python train.py --model="masked image model" --crop_scale_min=0.8 --horizontal_flip=false --method="mae" --mask_ratio=0.5 --encoder_norm_position="pre" --encoder_mlp_ratio=2 --encoder_head_dim=48 --encoder_fused_qkv=false --encoder_layers=10 --encoder_positions="rope" --decoder_width=128 --decoder_layers=6 --init="kaiming_normal" --beta1=0.9
Rows from block 2 of the encoder, named by matrix and row number. Each number is 128 + 24 x the weight over the matrix's rms, rounded and kept within 0 to 255. All counts start at 0.
# proj: attention output (encoder.blocks.2.attn.proj.weight, 192x192), inputs 0-95
proj.147 [137 106 150 159 114 109 157 121 135 120 100 124 150 131 143 151 125 116 135 141 116 133 113 126 118 124 117 148 144 138 118 150 104 142 137 127 115 120 137 150 116 112 112 112 123 142 107 127 104 162 152 155 145 102  97 150 107 165 168 131 138 111 162 104 102 117 105 137 117 132 139 104 161 152  87 142 129 135 102 155 117 122 158 110 123 119 125 124 124 119 143 145 152  84 101  99]
proj.148 [123 101 141 140 118 110 140 123 130 127 123 130 110 129 144 127 150 130 130 134 131 100 133 134 127 143 125 136 115 138 122 139 122 129 137 117 113 126 139 116 124 115 133 129 129 142 109 137 119 126 130 112 129 130 134 124 130 141 130 132 111 160 123 125 121 115 123 110 120 112 117 121 119 131 118 150 122 129 128 120 128 111 137 118 170 170 118 121 137 124 130 108 102 126 132 130]
proj.149 [127 158 131 139 145 146 121 147 109 122 135 122 153  89 100 126  80 137 148  94 120 194 141 154 139  53 141 131 156 115 130 123 150 102 120 175 173  80 126 130 154 101 134 111 159  98 112 144 141 132 134 115 178 141 133  92  87 117 129 108 140  60 124 112 167 138 130 109 137 151 146 134 135 149 135 130  76 135 126 162  98 122 129 140  50  24 164 124 171 156 143 117 114 158 136 133]
proj.150 [121 123 121 112 116 130 109 129 120 139 152 135 120 128 123 126 100 117 126 125 146 153 148 110 119  96 146 129 120 130 143 113 142 125 135 137 133 126 133 125 133 109 118 143 124 137 127 116 105  95  97 112  97 143 143 114 122  98 114 117 106 132 117 147 123 153 152 127 162 141  88 160  92 105 156 108 158 139 161  79 153 134  97 150 128 168 137 147 138 113 119  92 135 134 144 148]
proj.151 [137 107 126 141 102  94 136 119 145 137 138 150 117 117 152 145 116 107 155 164 118 136 115 101 103 122 119 156 120 138 127 129 117 135 155 108 102 115 147 119  98 114 104 169 113 159 117 125 150 126 112 130 115 135 136 120 125 119 113 135 137 101 124 142 129 115 118 114 123 132 113 130 121 123 147 131 132 109 138 109 129 137 123 136 111 136 155 116 139 102 108 133 164 131 130 144]
proj.152 [140 144 121 128 145 135 128 125 126 146 134 149 151 135 129 132 105 137 121 124 131 140 147 115 128 112 140 113 176 109 136 122 114 120 120 149 134 106 123 111 131 130 131 124 130 119 138 122  97 168 157 156 166  87  94 152 135 153 184 160 125 119 175  75 130  68  98 135  99  92 155  86 152 177  73 200 116 139  67 180 161  93 175 101 152 108 120  46 143 126 114 148  99  91  98 101]
proj.153 [140 131 147 157 137 122 154 120 134 102  92 116 158 136 122 137 139 128 125 135 116 110 116 162 158 138 108 135 132 114 144 145 145 125 125 137 145  94 149 105 128 137 137 120 144 115 124 162 132 108 116  72 241 173 161  65 100  95  82  89 153  68  86 130 174 163 169  94 142 139 139 157 119 139 178 127  24 115 158 137  63 117 115 152  92  17 166 136 164 155 163 137 127 198 156 165]
proj.154 [144 115 127 146 140  97 146 105 167 147 125 144 122 150 152 156 131 123 144 151 109 112 119 114 103 135  99 135 152 140 104 141  93 144 140  94  97 143 115 130  93 160 103 140  89 141 127 121 145 152 153 171  97 108 106 171 133 155 156 148 118 161 163 112 105 116 118 170 116 109 142 104 147 137  93 110 148  81  96 136 150 103 145 108 122 120 102 170  72 114  99 125 110 108 108 109]
proj.155 [134 136 111 113 134 127 112 136 133 144 140 119 130 131 118 126 128 107 127 121 136 132 105 108 119 125 129 114 126 141 132 107 130 124 135 111 111 154 110 152 130 130 125 128 118 134 159 119 140  98 108  79 163 167 164  68 122  77  88  90 144 102  94 164 158 160 147  86 156 149 119 172  90 123 194 145 101 136 156 110  85 117 108 145  93 103 185 145 177 148 148 120 131 185 159 167]
proj.156 [139 106 162 142 100 134 124 150  92 101 124  88 134 116 133 110 125 129 133 125 127 124 135 155 135 115 156 146 165 119 149 162 132 131 114 153 141 123 134 129 139 103 120  91 153 124  81 122 100 136 164 126 142 109 119 126  96 152 145 118 145 125 129 125 132 119 130 132 130 108 149 114 155 171 100 145  93 118 123 158 105 116 150 120 154 110 122 124 114 135 174 130 114 133 118 121]
proj.157 [113 111 173 154 136 125 152 121 133  86  85 115 140 123 122 137 151 134 118 126 125 108 127 140 140 147 114 136 100 128 127 156 115 134 118 144 134 108 129 121 129 126 139  98 141 123 101 147 144 174 154 153 155  83  80 155  84 188 182 146 120 114 182  76 101  96  97 154  88 144 170  80 190 170  76 150  87 138  87 191  92 111 201  93 129 112  98  97 176 133 156 158 138  93  86  69]
proj.158 [171 102 127 146 115  95 148  97 170 174 126 151 128 156 164 159 118 107 141 164 126 109 120 117 106 125 103 142 155 139 105 135  95 156 147  89  93 140 122 138  96 144  91 142  83 151 138 123 120 122 105 128 105 157 152 115 140 106 101 122 150 134 101 173 117 135 130 108 148 151 131 160 114  95 151 114 174 122 170 113 125 190  88 126 126 160 155 109  94 117 156 173 195 122 145 151]
proj.159 [132  95 171 165  83  84 149 101 146 150 103 130 139 147 172 147 133  99 165 157 110 118  95 106  86 117 113 177 168 181 103 185  87 157 160 106  82 176  95 168  89 122  78  85  84 162  78 105 180 135 149 158 120 132 123 135 118 151 134 133 121 139 137 135 110 114 131 136 124 129 148 129 142 129 117  83 123  76 120 150 110 109 147 119 128  91 118 130 114 147 152 135 169 125 127 107]
proj.160 [123 126 117 134 152 114 137 107 159 117 124 120 136 127 108 153 114 119 139 123 120 132 118 132 128 124 105 126  90 141  93 129 132 123 132 110 113 124 147 133 122 139 127 121 121 130 149 152 133 142 116 162  88 111 104 144 152 123 153 153 110  81 178  99 134 104 123 146 125 146 140 130 123 147 127 142 157 129  92 133 164 138 145 121  75  90 152  87 133 128  89 109 125 121 109 124]
proj.161 [175  88 176 198 100  56 202  85 184  87  72 111 149 129 164 193 152  81 187 182 105 131  57 136 116 136  72 198 130 152 111 175 100 175 172  84  91  76 139 160  86 124  89 147  94 142 103 178 116 141 132 139 135 124 122 139 144 141 131 130 137 147 130 132 121 126 119 137 125 123 133 126 127 128 115 133 141 123 119 120 122 142 136 115 146 156 109 131  85 127 130 151 137 103 121 123]